A small image diffusion model, trained from scratch.
Data: trained on larger renderings of crowded toy scenes, 21.4 epochs.
Rows from block 5 of a small image diffusion model, named by matrix and row number. Rows with one number belong to one channel. Each number is 128 + 32 x the weight over its row's rms, rounded and kept within 0 to 255. All counts start at 0.
After each channel's rows are labels from the 100 images, of 14976 (inputs lightly noised), where the channel reaches its highest value: "responds to" is what is common among them; "patch colour" is the nearest of a few named colours to the mean colour under the peak. Only what is clearly more common there than usual is listed. The data: larger renderings of crowded toy scenes. In brackets: how many of the 100.
# convs0: first 3x3 conv (model.enc.2.1.convs.0.weight, 192x192x3x3, standardized in use, each kernel summed), inputs 48-95
# convs1: second 3x3 conv (model.enc.2.1.convs.1.weight, 192x192x3x3, standardized in use, transposed, each kernel summed), outputs 48-95

convs0.188 [116  98 123 131 179 148  94 126  61 111 108 105 104 118  96 125 103 142  38  76 111 111  97 142 107 162  12 174 124 120 181 151 150 165  89 120 143 119 124 147 144 149 204 175 127  88 121 132]
convs1.188 [120 132 121 140 142 146 138 103 119 132 151 135 164 128 111 108 135 154  61 113 197 143 140 142 141 110  21 129 147  94 173 152 138 154  36 160 111 140 169 136 123 121 155 154 123 129 158 136]
responds to: light from the right (61)
patch colour: black (29)

convs0.139 [107 141 139 109 138 122 140 132 139  96  86 122 133  97 102 129 131  82 160  96 112 120 130  99  76 124 215 119  86 122 142 118 101 126 153 137 129 166 166 136 108 110  36 190 175 168 147 109]
convs1.139 [141 134 122  82 136 138 153 137 146 188 155 154 130 111 116 210 147 117 105 132 161 125 108 179 181 134  71 192 150 147 155 103 176 129 124 150 149 126 101 158 175 191 181 156 143 115 165 138]
responds to: light from the left (71)
patch colour: black (34)

convs0.71 [151   0  96 140 126 168  69  98 111 157 102 156 118 152 155 166 156 136 126 140  96 152 131 121  64 157  81 140 180 118 157  98 116 179 121 162 200 185 143 118 146 175 155 138 119 125 126 142]
convs1.71 [135   0  83  82  58  82 157  77 124 105 130 140 136 128  93 111 128 132 118 136 120 127 114 144 155 149 126 132 143  95 159 161 122 119  93 148  91 157 127  96  85  20  79 130 115 136 133  55]
responds to: count: six (44); its colour: green (25)
patch colour: green (41)

convs0.11 [156 120 108  71 101 140  82 167 113 105 135  86 104  92 152 138 108  86 115 142 111 106 128 144 115 134 128 120 125 176  95 129 120 110  85 141 132  87 156 110 142 111 126 133 120 112 139 122]
convs1.11 [129 137 133 159  91 185 157 123  79 118 134 152 135 199 138 119 118 180 174  85 175 171 140 144 159 142 152 173 178 124 180 161 125 139  85 130 147  67 130  73 140 144 159 178 111 156 130 154]
responds to: light from behind the scene (72); umbrella (30)
patch colour: black (53)

convs0.142 [127 118  94  97 140 141 132 121  82 166 109 153 146 103 100 100 143 114  79 163 148 148 117 119 119 168   0 167 120 124 103 111 127 141  73 131 125 113 112 158 137 130 213  49 138 135 137 143]
convs1.142 [136 138 153 137 138 112 150 162  91 197 142 107 139  94 140 112 103 119  48 186 122 172 135 132 149 139   0 148  96 130 154 116 147 120  68 119 135  75 144 109 133 141 198  56 129 164 118 121]
responds to: light from the right (100)
patch colour: black (30)

convs0.150 [152 125 131 141 169 134 154 122  77 148 126 158  95 130 152 127  61 159 159 114 126 122 131 102   8 113 142 153  77 144 120 113 163 110  58 151 137 120 139 131 140 140 136 194 167 142 134 111]
convs1.150 [115  70 127  59 145 128 100 127 152  93 110 150 183  85 110 149 128 120  46  82 166 137 214 114 144 144 124  97 140 129 155 145 157 123 152 158 141 157 164 148 126  40 125 100 135 150 151 102]
responds to: light from behind the scene (68)
patch colour: blue (26)